{
  "norm": "batchnorm",
  "init": "torch_default",
  "shampoo_beta": 0.99,
  "adamw_lr_other_params": 0.00088,
  "ema_decay": 0.99,
  "final_lr_fraction": 0
}
Rows from block 11, named by matrix and row number. Rows with one number belong to one channel. Each number is 128 + 32 x the weight over its row's rms, rounded and kept within 0 to 255. All counts start at 0. After the name is the row's rms in percent of the matrix's.
# convs1: grouped (16 groups) 3x3 conv (model.blocks.11.convs.1.weight, 256x16x3x3), inputs within the group 0-15, a 3x3 kernel for each
# convs2: expand pointwise conv (model.blocks.11.convs.2.weight, 512x256x1x1, transposed), outputs 0-102
convs1.12 095 [134 144 116 112 173 121 117 109 116  99 111 137 138 125 123 141 158 103 122 118 127 158 167 148 140 194 129 133  87 113  75 131 154 112 135 114 133 116 119 136  80 139 116 121 138  73 115 127 120 155 120  96 102 135 156 162 164 156  52 160 151 146 141 127  75  91  99 143 185 118 144 144 150 125 124 108  96 151 128  90 124 124 142 140 131 104 109 125  89 118 158 167 146 193   0 189 135 186 150 115 147 151 148 201  99 143 153 102 151 196 148 176  45 170 153 154 167  99 125 122 129 246  95  99  76 101 121 110 125  84 135 103  98  88  91 130 119 114  96  75 116 132 122 123]
convs2.12 087 [123 171 162 118  89 126 141 169 113 124  76  93 145 117 137  59 161 105 167 105  86 128 151 107  92 156 174 123 147 127 100  85 126 116 120 132 158 177 135 112 103 154 124 177 120 184 167 112 139 142 155 139 133 244 114 123 148  80 103 132 117 143 151 156 117 145 146 179 142 115 152 110 127 143 111  92 117 186 207 128 164 121 133 156 208 135 118  69 109 152 117  50 166 150 117  93 111 180  82 186 122 165 104]
convs1.13 092 [130 109 115 156  67  83 154 181 169 154 161 175 148 138 168 155 166 173 136 105 115 158  70 102 146  93 136  99 129 123 106 168 121 129 125 120 115 111 142 125 248 170 134 165 140 155 109 122 158 170 121 146 178 152 136  98  90 174  81  78 162 153 126 113 162 130 116 133 121 128 128 122 150 139 117 188 138 167 150 121 115 131 138 117 136 255 103 135 108 130 121 108 143 118 104  77 109  92 125 117 140 151 127  16 121 128 151 134 113 137 126 110  75 135 115 118 132 149 132 133 131  86 128 128 105 116  71  99 120  93 110 145 105 153 127 117 125 124 152 207 119 136 119 104]
convs2.13 104 [ 93  99 146 123 119  96 127 125 107 152 147 118 132 126 136 160 154 162 194 115 166 106  70 172 113  78 170 144 109  68 115 126 114 141 183 171 110 173 148 239 120 164 148 182 103 177  47 118 130 103 120 121 132 154 130  92 115 145 157 179  69  59 148 103 132  93 154 102 129 150  95 139 161  79  82 104 149 106 156 172 208 118 179 140 159  52 112 155 102 132 149 161 154  87 121 104 136 166 154 127 144 164 124]
convs1.14 113 [121 113 112  93 173 135 108 128 132 115 136 111 143 187  91 129 136 172 132 139 144 131  98 152 122 158 145 125 160 142 124 118 112 137 102 117 132 145 118 116  37 159 130 145 124 113 123 135 107 219 149 116 146 138 160 143 139 171   7 121 148 170 154 133 149 147 110 200 162 145 127 149 128 113 125 113 187 117 110 119 101 134 132 114 131  44 128 136 123 129 127 170 163 143  22 195 124 145 130 132 155 119 130 236 122 135 125 126 135 152 126 141   3 198 150 150 152  97 107 107  97 145 104 108 116 105 145 125 130 152 126 107 139 127 129 127 115 149 114  71  73 127 113 113]
convs2.14 097 [143 150 117 113 103 104 125 112 142 177  97 127 145 132 101 116 130 126 122 142 149 129  95  94 181 152 161 151 157 106 148 129 140 125 124 122 106 130 147 124 127 140 120  94  75  63 153 110 163 179 131 120  95 184 105 106 117 123 129  90 173 100 103 162 117 154  89 142 124 155 151 128 139 106 148 193  98 175 130 101  56 133 105 178 103 160 165 126  96 105 143  75 145 188  72 158  65 161 172 148 135 136 132]
convs1.15 096 [119  83 103 144  99  81 154 150 118 140 149 116 163 179 101 158 168 107 122 146 148 169  43 124 135 156 110 135 209 137 119 151 127 112 108 127 155 161 162 158 174 206 132 161 122 138  84  95 162  77 140 144 162 120 128 104 126 152  49  96 168 174 125 117 194 134 145 200 155 133  96 135 122 150 174 146  58 203 142  99 122 119  95 122 118 226 108 120 118 103 137  94 109 166  71 117 138 113 139 139 125 100 138  43 130 150 179 129 136  88 108 138  59 128 143 145 138 126  66 112 132 108 103 121 123 106 138 151 149 124  70 142 110 158 103 125 151 154 125 165 129 121 121 129]
convs2.15 096 [ 89 138 138 126 105 135 124  96  82 127 171 131 155  96 107 154 147 130 157 183 143 136 138 139 146 166 176 122 156 144 147 158 100  90 146 153  63 123 130 204 102 158 112 139 108  26 139 147 149 104 122 182 184 157 162 104 137 168 145 151 105 120 192 152 122  80 147 153 112  90 120  53 150 114  76 101 136 157 120 155 118 166 147 122 201 134  89 147 117  83 155 176 104 177  87 140 111 159 166 160 126 164 165]
convs1.16 130 [120 133 148 129 226 109 136 112 151 121 108  97 111 203 122 135 131 145 132 114 152 145  82 126 135 172 163 124 107 105 102 227 102 108 125 104 131 152 134 140   0 136 152 125 147 141 107 158 138  96 119 118 100 118 125 140 135 150  97 124 113 157 121 128 121 146 126 162 123 135 155 138 130 132 122 148 133 120 135 119 112 137 121 129 150  61 171 121 166 139 117 118 121 139 255 113 115  80 102 129 139 114 135  75 170 130 107 123 140 149 137 121  83 133 138 137 123 129 137 108 112 255 117 134 119 104 108 118 127  98 184 130 154 137 147 118 129 149 150  82 149 161 168 178]
convs2.16 103 [141  89 112 147 116 107 121 147 135 106 193 122 116 140 141  93 132 122 150 136 154 150 133 131 102 117 128 159 139 149 113 144 146 106 119 138 109 111 124 150 162 124 119 122 175 121 162 101 143 138 140  88 101 129 132 113 104  79 141 108 149 169 108 129 179 121 154  85 153 136 157 108 129 176 113 133 150  90 177 109  77 142 123 200 144 107 187 118 164 152  73 146 148 110 150 127 151  90 142 133 163 123 170]
convs1.17 076 [ 86 148 128 111 214 117 132 139 108 146 130 149 101 187 126 143 121 146 107 121 127 121 127  95 117 113 118 137 138 109 173 114 110 125 157 110 126 162 122 147  13 117 123 125 120 144 137 143 148 129 151 144 156 168 138 142 137 170  78 135 126 148 131  98 105 127 109 142 115 112  79 117 133 120 157 106  32 185 131 127 158 113 118  91 144  99  79 133 139 102 114  70 130 112 251 118 118 105 137 122 108 117 101  96 132 113 159 145 119 136 133  77  85 146 126 122 126 161 131 141 119 255 128 113 119 118 143 111  98 141 190 105 143 123 117  77  78 101  41 142  94  89  73  97]
convs2.17 080 [137 105 139  78 109 110 132 132 118  99 138 117  79 104 125 164 133  55 152 105  89 114 104 138 123 118 135 188  84 107 143 129 107 111 116  77 164 104  67 157 162  91 131 102 128  77 152 158 107  76 109 132 124 129  72 162 136 115  96 145 146 134 156 139 103 115 159 147 125 100  98 111 132 141 124 108  55 117 127 139 107  71  92 121  70 116 132 137  63 161  87  97 154 123 115  77 117 103 132 140 152 156 107]
convs1.18 120 [129 134  94 127   7 120 116 109 123 152 118 161 133  21 136 134 119 162 135 145 105 141  28  97 132 141 136 128  78 134 126  60 104 136 153 137 112 105 132 122 142 143 128 116 129 139 136 145 123 127  79 104  93 134 136  57 135 131 122 152 131 159 140 101 118  93 139 112 114 130 227 119 103 153 107 123 219 155 121 139 150 136 180 164 124 173 166 111 132 127 132 152 158 157  44  95 113 140 110 114 183 131 146 188 159 141 107 128 114 147 107 130 140 112 130 145 134 131 133 116 157  15 145 119 138 118 116 115 117  99  37  83 143 119 124 126 123  97 137 127 115 158 152 110]
convs2.18 110 [154 174 177 101 109 132 143 105 137 168  81 121  84 169 147 114 101 128 142  50 141 164 111 132  97 115 102 118 196  84 145  90  81 126 121 107 178 136 114  58  79 145  92 157 123 129 113 147 124  73 160 136 182 121 164 119 103 149 161 162 133 149 221 105 109  90 141 121  81 135  99 126 107 156 114 124 121 156 160 147 200 149 152 144 203  96 138 106 175  90 105 184 119 157  98 194  96 158 154 154  70 124 151]
convs1.19 086 [135  98 115 130 188 166 104  77 113 156 170 176 137 175 196 155 177 151 104  66  97  84 129 105  85 107 113 167 123 155 203 120 107 132 145 155 126 137 136 121  70 133 129 121 113 140 129 130 165  68 131 163 172 144  98 129  96  91  82 184 117 133 117 110 151 120 108 172  87  82 119 109  95 127 110 121 100 109  92 102 113 121 130 127 120 116 126 149 149 129 128 124 128 147 207 116 136 127 138 137 106 114 149  40 174 133 164 127  90 114  91 106 125  86  62  79  65 109 123 141  94 213 136 148 132 136 122 138 116  79 162 102 125  94 104  82  89  92  84  98  71  71  98  87]
convs2.19 080 [121 103 193 173 101 141 135 147 144 101  90 120 122 161 192 105 164  79 136 137  96  82 150 108 124 181 141 161 179  98 177 108 126  97 106  82  80 128 127  87 175 128 173 117 130 186 160 132 136 182 100 148 165 106 121 117 143 166 144  76 169 118 105 130 113 137  71  84 171 138 102 161  99 127 127 136 111 114 143  92 165 188  96 108 151 181 127 142  68 144 169 177 211 128 116 134 165 116 111 141 122 107 112]
convs1.20 104 [130 134 149 143 162 120 152 159 122 146 137 126 140 150  78 133 115 113 111 131 152 136 160 121 129 154 104 121 104 129 110  19 149 111 128 131 123 169 103 106 226 124 125 138 118 136 125 148 107 255 123 115 116 111 136 180 150 145   0 118 131 112 130 144 110 137 134  18 118 127 125 144 128 126 110 136 135  90 125 128 124 129  69  92 132  21 136 135 157 132 135 104 142 119  61 146 125 143 138 119  95 125  97 114 117 104  96 124 119 108 109 112 149 109 139 107 137 122 151 130 115 100 132 118 123 135 137 147 127 150  91 153 131 168 118 129 150 148 161 181 145 123 151 123]
convs2.20 128 [150 109  80 102 127 119 119 122 127 138 119  68 129 122 110 131 140 141 131 122 138  97 141 142 111 190 128 127 131 143 125 139 122 119  60 149 159 117 135 116 123 132 112 113  90 146 103 178 120 148 140 163 104 185 108 126 118  67 161 144  99 124 152 140 212 134 110 125 133 133 113 162 136 110 104 153 137 155 177  86 163 158 127 128 116 120 170  90 153 157 128 133 144 100 147 171 105 132 114 133 158 141  98]
convs1.21 117 [101 122 129 135 123  86 131 131 125 130 100 118 132 165  79 135 116 119 129 111 135 134  55 147 152 135 130 133 177 134 112  94 166 120 121 120 132 181 111 127 146 130 124 130 139 120 156 145 132 255 166 109 106 106 154 211 146 130  28  84 137 120 117 122 127 126 130   0 106 123 143 142 153 138 142 128  57  97 135 134 115 121  69  99 122  72 114 124 122 122 124  81 112 109  36 198 137 127 149 113  77 112  76 141  73 120 108 110 145 103 129 130 129 138 141 136 137 160 150 149 116 101 121 114 122 125 130 167 124 184  95 139 125 145 135 129 136 137 134 152 133 126 137 139]
convs2.21 146 [124 157 157  68 137  61 117 143 150 129 156 118 128 132 140 136 159  74 155 112 126 121 120 136 114 120 106 136 136 120 141 156 126 125 134 133 118 136 107  66 111 120 113 123 120 134  79 132 120 104 125 105  87 109 149 109 101  49 134  95 130  96 140 144  27 115 126 107  99 148 126 141 117 132 131 123 138 115 136   0 109 142 121 122 131 144 163 109 116 167 178 127 115  75 130 135 167 124 119 132 114 124 118]
convs1.22 118 [120 118 153 101 101 126 133 102 118  87  84  70  77  61  98 108 117  89 134 126 165 132  74 115 144  98 140 104  87 117 131 136 138  97 159 118 132 128 131 141  96 127 133 122 133 117 130 127 128 176 156 124 148 137 147 124 150 133 100 122 124 104 138 132  86 132 117 189  94 134  76 136 125 142 132 173 221 234 147 183 143 130 111 145  97 220  98 123  97 131 126 133 128 128 111  73  89 125 107 158 146 136 135 211 143 111 156 140 126 139 143 161 206 174 142 169 146 103  80  93 127 122 141 113 109 123 130 126 140  71  72 128 117  92 131 135 107 147 120   0 124 147 107 150]
convs2.22 107 [137  96 192 128 114  87 122 133 135  98  56 111 117  84 115 118 122 135 120 110 112 102 142 120 124 156 119 148 188  70 107 101  83 114 138 122 151 113 126  88 113 207 120 132 131   0 119 159 161 191 136 131 121  90 145 134  97 106 119 165 126 159 129 113 137  78 149  63 166 111 103  70 152 132 126 135 148 173 141  73 159 115 114 129 128 106  56 135 129 174  99 117 165 144 152 119 187 121  87 143 124 159 100]
convs1.23 156 [107 126 113 103 140 154 137 189 109 146 130 152 127 128 105 134 136  70 125 112 130 126  39 214 136 148 124 138 142 142 127 116 200 132  92 147 132 141 126 121 214 108 126 141 122 127 112 128 124 194 180 125 148 122 141 117 129 173 198 172 131  94 109 111 124 124 118  77 130 150  16 115 131 133 146 143 152 104 133  99  87 130 124 115 116  76  44 136 152 127 117 115 111 123 184 117 123  75 165 131 131 127 111  37  70  95  90  89 146 149 131 137  53 124 146 113 132 136 142 140 168  12 140 119 122 140 134 143 126 121  70 113 145 182 125 115 135 123 130 118 123 134 116 145]
convs2.23 209 [116 148 121 122 105 157 133 141 129 107 112 135  96 131  95 137 124 130 125 131 127 124 120 130 124 120  52 129 135 131 130 132 135 135 141 144 160 133 115 171 141 130 129 118 121 120 124 160 139 122 124 149 137 104 114 136 119 144 124 137 128 121 143 122 150 124 115 126 134  39 152 110 142   0 129 149 136 146 118 153 154  81 115 121  29 122 115 121 112   0 129 122 136 135 108 124   0 114 118 124 107 119 114]
convs1.24 087 [ 81 102  81  98 190  95  97 102  88 130  96 131 104 181 116 111 103  95  91 104  81  97 128  82 115 101 116 191 138 148 178 159 127 157 142 176 103 170 133 169  37 127 138 138 135 132 139 128 183  91 122 130 191 118 129 107 154  99 142 182 137 131 129  95 100  73  62 206 101  78 101 101 130 145 171 132 132 145 132 126 142 111 128 113 113 135 111 117 110 127 116  93 127 134 180 104 118 125 137 111 144 109 147 120 128 128 151  98 141 156 124 183   8 134 149 143 140 109 127 146  98 204 120 123  96 121 107 107 153  52 208 103 123 100 103 100 101  96 101 124  98 109 110 102]
convs2.24 087 [ 55  99 117 112 111 118 135 153 122 162 129 117 100  81  98 173 156  83 132 105 171 113 121 117 183 166  42 157  90 154 154 156 131 159 118  85  61 110 124  91 117 124 179  93 122 125 128  89 109 152  79 118 187  97 112 122 129  99  96  91 105  77 107 193 212 104 100  73 112 134 108 135  97 143  86  57 102 130  91 125  50  74 113 111 144  93  88 149 151  79 137 159 134  93 121 158 138 102 168  84 130 116 170]
convs1.25 135 [127 127 130 129 247 102 139 134 118 146 122 118 120 165 117 124 115 116 114 134 135 124 100 143 138 172 130 130 136 130 132 167 122 103 116 149 128 123 128 115 255 126 119 156 128 143 120 125 126 198 122 139 123 116 125 122 138 145 214 107 131  86 127 133 132 129 117  95 126 132   0 147 134 126 120 138 133 121 133  79 107 131 111 131 121   0 124 138 149 137 131 112 126 119 208 133 131 119 138 134 117 134 123   0 126 106 118 110 138 130 123 118 140 128 123 108 114 124 135 127 128 145 119 128 174 121 144 126 128 146  58 132 148 134 125 123 128 132 128 118 131 132 121 134]
convs2.25 195 [138 147  87 138 130  96 167 113 130 118  40 127 113 106 141 138 122 129 129 128 124 130 113 137 106  79  73 116 157 123 141 139 136 163  98 128 105 124 145 127 133 119 137 125 134 116 105  60 114 129 124 156 130 132 167 138 124 124 134 164 151 117 120 105 133 129  90 134 147 119 141 120 118 159 130 139 141 124 127 142  57 151 123 127  86 117  40 129 110 154 162 153 135 150 120 134 139 127  84 145 114 149  98]
convs1.26 099 [119 121 103 110 255 151 119  89 120 122 116 148 123 211 154 114 134 129 117 150 110 132  89 193 132 119 132 140 129 146 120 154 138 140 112 130 132 138 135 117  21 123 130 136 111 118 140 135 122 113 111 147 146 134 125 115 119 135  64 187 138 146 142 107 141 121 122 203 116 126 158 122 131 140 111 129  91 210 137 123 102 119 153 161 100 129 113 128 144 122 117 105 131 144 221  94 140 125 134 133 161 141 169  53 112 167 160 144 123 147 137 145 108 108 149 138 119 126 148 125 112 255 137 112 126 115 121 113 128 114 219  95 131 103 120 119 131 115 107 126 111  98 123 105]
convs2.26 093 [127 166 129 222 107 157 127  89 154 114 122 102 111 147 159 109 143 131 143 131 109 101 147 117 128  95 193 143 136 126 132  75 110  97 129 125  73 141 132 105 152 126 186 151 100  32 110 137 162 115  68 122 111 127 130 101 151 121 155 148 136 141 136 165  72 154 127 197 119 111 135 108 114 142 121  60 136 107 121 142  84 180 116 140  78 150 129 128  68 198 153 134 116 147 169 154 135 168 107 156 126  97 112]
convs1.27 121 [129 119 111 156 220 123 116 113 123 138 142 139 123 222 141 120 107 146 131 134 115  98 128  88 147 139 116 132  72 141 176 145  82 112 135 142 129 158 133 135  27 132 132 141 122 114 106 114 121  62 102 151 134 129 127  73 134 154  62 138 123 166 136 132 155 127  97 159 113 143 156 132 120 125 106 110  91 118 121 120 129 144 167 142 132  61 134 135 134 131 135 165 137 146 250 127 121 104 110 151 180 127 136  42 147 132 132 129  97 149 137 142 120 137 104 117 124 108 112 103 121 255 116 124 125 133 149 121 135  95 220 123 118 103 126 134 144 122 122  73 132 133 117 132]
convs2.27 108 [143 151 147 103 105 142 138 149 157  78 232 117 118 184 121  72 152  92  99 125  93  99 107  99  92 150  86 162 136 175 146 111 137 127 154 117 149 127 131 165 111 118 127 155 132 123 163 190 170 162  98 116 148 103 119 123 130 101 151  90 147 127 150 144 140 146 139 152 159 156 125  82 189  90 119 155 139 118 127 120 144  88  56 182 160 152 195 115 128 178 110 170 134 114 182 176 151 134 140 161 138 119 169]
convs1.28 116 [105 133  90 115 163 149 169 179  95 127 108 158 140 135 100 144 110 104 119 135 130 130 104 125 157 149 141 136 116 115 128 211 128  94  94 133 140 136 117 125 214 119 127 164 132  98 111 130 110 211 106 118 143 123 121 113 149 179 241 200 130  29 104 114 143 113 119 113 130 149   0 158 128 155 146 156  75 109 141  83 129 135 124 132  79  69  73 144 114 120 131 126 136 125  83 116 108 148 158 130 157 128  83  74 139  77 135  90 167 146 142 114 147 137 115 116 139 143 111 131 168  87 161 109 148 134 136 153 147 140 121 142 170 150 130 121 153 124 167 170 159 129 177 130]
convs2.28 136 [152 121 180  93 143  98 142 148 102 148  77 107 143 155 123 144 122 146 118 132 184 140 134 131 131 126 112 118 109 123 101 107 110 134 194 116 135 132 120 117 146 113 125 159 129 123  89  16 119 134 160  69 110 157 172 107 136 120 143 142 141 173 140 133 135 146 133 154 102 188 143 142 153 126 120   0 150 152 136 128  41 172 130 126 106 120   0 104 109  70 119 134 148 146 175 113 126 154 139 131 119 113 132]
convs1.29 167 [135 134 146 125 191 106 105 140 130 134 127 128 134 189 145 146 129 145 136 141 126 131 138  68 115  76 112 138 144 111 105 114 102 148 172 121 139 159 123 122  61 127 135 110 153 138 149 149 146  83  86 135 102 127 126 150 126 121   0 112 139 109 134 126 103 117 142 193 134 109 150 138 120  99 117 118 111 143 132 165 161 128 121 125 156 220 150 122  89 134 132 126 131 109 228 113 130 199 139 123 104 134 135 200 150 145 142 140 120  96 117 130 124 118 128 144 147 131 132 119  90 255 125 135 133 121 114 110 135 118 171 131 112 175 130 135 130 132 119 123 111 121 134 138]
convs2.29 161 [129 130 134 102 136 166 143 140 147 128  23 135 104 156  81 164 153  95 120 183 155 123 158 138 137 133  51 158 134 127 131 114  88 141  87 153 122 147 123 143 153  93 163 129 114  54  97 106  92 144 129 106 122 143 162 115 142 143 147 141 117 154 146 127 108 115 133 144 124  66 145 137 108  17 148  78 118 122 134 132 130 122 131  99  51  90  53 131  42  67 148 145 130 112 129 109  78 130  92 123 132 133  86]
convs1.30 106 [111 173 113 181 140 128 139 135 126 125 108 134 146  91 125 146 112 122 118 198 128 156 108 133 133 130 122 119 213 100  78  65 138 110 126 123 136 113 145 114 132 135 129 142 137 103 202 137 137 162 109 116 119 127 155 228 131 113   8 168 128 108 138 126 124 126 100   0 151 122 138 140 141  82 119 126  45 112 134 108 145 108  12 140 142  70 152 130 140 135 137 104 138  83 160 131 108 147 129  93 124 159  47 118 127 112 107 127  92  96 127  91 143 110 123 121 127 154 112 129 111  90 123 132 143 142 149 139 145 204  65 140 141 146 117 143 136 127 136 140 153 126 144 126]
convs2.30 130 [115 132 153 122 102 163 125 176 128 132 164 105  92  91 154 106 129   0 105 121 112 122 117 157 147 131 116 132 123 142 111 123 148 142 106 116 114 156 121 133 113 151 105 145 126 121 160 152 139 126 150 133 112 110 155 128 116 129 125 145 172 116  81 128   0 126 175 117  85 139 122  88 153 151 153 178 143 138 121 118 150 148 162 160 147 124 150 116 164 105  54 152 164 142 138 138 132 109 147 144 148 146 141]
convs1.31 105 [122 124 137 131 151 127 109  89 120 147 172 147 160 225 201 136 183 184 150 100 128 136 155 156 113  94 122 154 144 150 129 162 138 123 114 132 111 125 147 137  74 109 132 117 122 138 110 115 101  48 123 130 139 124 139 150 145 105 124 133 127 157 134 128 148 140 128 149 140 116 119 116 127 110  65 125 136  57 108 114 105 125 114 138 158  81 139 156 134 147 137 148 140 130 172 158 144 109 132 115 114 132 102 112 123 147 140 136  79  64  95  84 124 132  90 100 112  95 103 115 100 190  86 126 138 116 164 153 146 150 167 133 112 103 119 144 203 163 191 255 187 140 175 113]
convs2.31 106 [127 174 104 170 142 137 119 148 141  91 161 156 140 135  66 140 135 167 125 131 141 184 123 116 162  83 148 116  52 164  99 100 120 143 131 110 111 166  54 132 114 129 112 175 151 127 129 156 142 119 105 135 158  84 160 120  23 137 130 119 126 121 151 151 140 104 138 126  98 132 156  93 217 141 142 164 206 156 157 164 136 113 166 157 100 174 167 125 143 132 143  89 163 133 152 137 118 143 138  92 111 132  97]
convs1.32 110 [106 135 122  34 192 108 101 146 108 137 160 140 201  70  99 141  63  99 156 145 138 174 116 131 145 133 146 130 129 125  86  19  99 108  79 121 131 109 133  71 126 118 107 124 123 135 181 120 145 104  96 144 180 106 149 153 109 193 110 132 137  88 108 126 128 115 123 174  81  95  60 102 123 112 116 109 137 159 133 123 126 112 104 151 120  71 123  83 188 142 173 136 125 118 148 119 137 129 108 127 146 122 132 231 151 106 144  91 131 127 111  44  64 120 105 111 118 117  83 133  98 186 144 117 120 129 125 154  78 156 173 101 117 150 114 138 110 127 205 120 147 133 149 128]
convs2.32 101 [174 171 139  96 123 123 134 131  85 133 105 100 102 152 106 111 128 144 158 151  78 110 115 152 107 177 129 126 147 160 136 108 134 133 192 162 124 105 142 178 138 118 173 127 118 126 126 112 119 113 159 113 172 103 170 157 106 116 145 131 153  66 133 113 152 134 115 109 162  99  82  78 132  52 163  26 131 130 132 140  26 156 150 108  90 130   0 114 186 145 115 135 122 106  93 167  89 136 144 131 134  90 157]
convs1.33 096 [133 118 103 125 104 107 113 111  89 111  94 116 103 100 138  92 159 128 116 159 148 124 191 147 141 210 169 118 109 110  73  60  85 117 118 112 135 153 158 114 101 107 104 145  90 142 111 129 164 138 182 165 163 169 114 136 131 136  58 118 135 174 136  97 124 118 125 240 122 112 118 158 138 134 138 139 160  75 106  58  91 130 131 144 132  52  89  99 117 119 134  97 116  86  92 124 145 142 150 151 158 134 166 242 172 131 166 132 146 158 125 108  88 144 114  98  91 157 150 138  93  81 111 118  61 107  73  77 104 115 122 147 100 108 165  99 102 104 165 104 169 126 151 153]
convs2.33 093 [107  69  86 142 148 150 150  60 134 124 127  77 117  91 124 149 113 153 124 145 162 172 182 138  70 166 162 160 134  64 112 102 112  80 134 131 115 188 165 115  74 150 128 134  50 126 161 156 125 150 117  85 193 133  99  98 140 111 115 106 113 150 117 124 166 111 150 145 127  95 149 123 187 218 125 109 110 102 148 124 141 121 130 184 123 172 185 165 197  78 160 134  85  96  99 144 173 130 209 176 159 139 164]
convs1.34 124 [103 130 151 128  83 119 128 148 110 118 132 127 114 178 112 124 133  92 144 119 126 148 109 144 150 100 133 136 131 139 142  47  93 145 112 128  99 142 131 138 136   7 105 155  93 126 136 128 138 129  67 135 149 132 125 148 106 126 229  85 133 147 119 136 102 111 119  32  30 132  83 113 101 118 103 128 130 147 120 141 148 121 137 136 131 169  98 123 109 131 163 136 129 139 152 111 131  99 147 136 159 149 143  30 138 107 142  86 141 118 153 165  15  90 144 107 144 127 130 113 121 238 155 155 102 154 126 144 119 119 207 112 132 111 155 136 111 119 124 189 165 119 149 112]
convs2.34 120 [160  95 107 102 114 126 145 148 124  80 150 139 121 158 153 113 162 131 120 115 130 123 121 132 139 126  46 121 129 118 146 125 119 169  90 103  96 145 143  73 138 145 142  96 116 125 105 135 155  90 185 188  88 129 147 149 125 136 122  73 146  99 142 153 115 145 125 116 136  61  99 144 140 174 127 134 125 120 127 159 136 158 109 138 169  97 232 112  93 110 110 122 117 104  13 110  97 126 106 138 137 102  99]
convs1.35 083 [154 109 129 123 193 134 137 107 135 135 107 138 133  37 140 154 181 151 146 115 118 210  62 122 163 136 126 155 146 134 175 129 136 146 149 120 115  87 104  87  94 136 106 114 104 118 148 138 101  64 144 107 139 131 123 137 139 153  99 134 143 175 128 140 130 124 139 186 148 120 106 117  97  98 114  58 110 112 103  83 125 126 137 124 152  98 148 137  87 140 150 140 135 181  63 145 157 171 147 108 131 117  87 255 128 104 121 124 122 136 109 141  76 136 121 140 139 100  95 140  79 138 118 106 101 135 139 137 146 130 164 125 148 145 115 173 188 114 140  35 127 116  83 108]
convs2.35 088 [160  87 214 108 124 155 144 104 195 102 130  94 119 141 176 157 134  86 165 198  76 156 154 129 131  27  87 162 111 120 129  98  96 132 122 102 168 107 108 181  90 103 114 109 125  91 109  71 112 152 103 179  90 100 168 131 159 157 143 144 109 104 104 149 202 119 114  33 151  98 159 185 176 175 152  72  82  92  91 113 114 146  99 125  91 158 176 126 231 113 189 193 133 124 130 116 129 154 149  54 179 134 173]
convs1.36 130 [122 124 116 109 255 105 122 159 115 134 128 131 158 116 133 141  65 130 123 132 127 107 196 142 117 141 148 131 132 124 111  94 136 125 113 135 136 133 126 161  73 128 126 112 130 128 119 132 125 121 126 130 142 119 130 112 121 114 255 112 134  86 132 112 113 120 117  27  97 108  66 135 127 125 112 150 109 125 134 168 126 126 127 140 120  65 121 100 224 124 123 137 135 111 150 136 127 125 143 143 138 124 155  21 152 124 128 115 119 146 139  82  44 154 131 128 120 145 125 132 132 222 142 131 116 131 124 118 126 134 199 124 117 140 124 121 124 132 135 150 135 133 130 126]
convs2.36 174 [139 114  68 161 119 119 148 126 142 139   0 168 126 133 149 156 121 113 124 107 134 127 145 135 144  97 125 127 130 124 120 145 115 102   0 142 112 134 120 137 128 136 147 135 117 120 112  98 120 114 126 126 172 112  57 145 138 135 114  45 130 138 135 119 126 130 149 152 128 135 147 132 124 155 130 141 128 152 109 171  59 125 147 157 142 123  26 111  98 200 158 116 106 129 149 111 174 134  74 115  98 146 162]
convs1.37 090 [131 144 105 162 117 118 146 148 129 102 149 159 135  44 193 145 150 150 144 170 112 132 162 128 109  97 108 184 188 162 154  83 135 126 126 160 106  97  74 150 109  64 136 191 142 116 148 192 101 113 144 114  75 115 125 181 137 136  82 172 115 120 123 124 156 138  99 189 109 116  96 121 110  97  54 136  86 100 162 174 129 122 129 122 144  62 121 113 152 140 134 167 143 143  77 182 120 126 129 110 132 115 118 190  95  99  71  72 126 125 143 126  79 137 141 137 152  86  61 122 142  66 141 136 150 174 152 172 173 141 118 145 119 136 154 173 205 172  88  77 121 136 115 125]
convs2.37 082 [ 91 138 129 146  92 203 163 152 138 161 147 151 105  76 144 103 127 106 165 137  99 149 101  81 176 126 120 137 119  89 147 100 125 139 160 119 167 117 133 123 135 108 154 123 131 124 130  93 199 125 136 108 164 146 124 162 136 109 103  77 160 245 106 197 130 132 183  45 131 130  86 165 138 115 127  81  98 105 131 105 120  97 131 115 120 113 109 145 135 164 152 112 180 103 110 137 131 195 143 184  92 154 182]
convs1.38 082 [103 161 138 151 171 146 101 153 123 127 135 159 139  61 150 181 155 191 124  92  96 167 112  84 166 126 113 153 155 161 163 118 138 137 149 120 105 102  97 118 156 120  99 142  84  74 109 156  84 144 125  64 114 161 127 138 125 160  93 152 140 140 137 125 143 137 134 207 130 127 134 109  86  74  84 106 167 122  92 138  80 127 120 101 159  70 154 117 137 109 138 143 132 181  57 128 189 183 161  90  90  99  65 191 111 104  92 109 117 125 140 102  93 127 108 129 144  56 112 101 109 151 144  85 132 129 168 170 197 119  86 151 119 124 151 188 205 156 148 104  88 110  87  96]
convs2.38 076 [183 116 197 120 149 154 146 128 179 146 119 127 116 103 158 101  80 112 165 129  77 127 117 136 172  43  92 166  67 171 155 151 113  81 125  91  67 139 130 194 166 150 130 120  98 123  87 139 147 151 129 207 112 107 136 137 137 135  93  93 148 167 162 114 122 138 118  64 166 145 167 102 251  98 205 121 121 142 126 129 156 147  67 119 115 202 112 164 142 140 106 187 160 121 131 118 102 129 125 146 164 160  97]
convs1.39 079 [142 176 143 137 122 124 125 145 114 121 114 133 123  50 148 176 188 190 124 109 126 140 116  96 175 169 163 153 160 142 169  75 167 157 137 145 120 152 114 145 112 113 107  80  81 109  82 122  93 140 172 103 152 156 116 129 110 155  56 139 134 186 147 102  99 124 111 255 102 152 102 121 139 148 112 129  96  86 133  99 110 134 143 158 144  66 128 123 141 109  97  98 124 138  80 129 186 175 184 126  97 104 108 242 146 104  97 111 150 133 131 163  92 147 134 117 143 156 134 130 129  85 160 124  89 119 143 145 155 141 100 162 141 140 130 133  87 137 149  43 169 125 122 128]
convs2.39 076 [177 125 108 154 160 102 179 137 189 129 103  86 190 152 181  90 135 131 133 124 115 169 160  87 111  93 131 139 136 161 140 121 109  94 140 179 112 155  89 132 116  99 134 151 151 147 184 105 118 103 104 146 144 158 126  79 121 121 107 135 122 114 130 158 121  93  59  81 116 139 133 157 230 178 173 141  92 124 144 110  76 159 169 152 115 136  85 136 123 134  93 137 121 130 128 194 103 129 128 136  84 193 142]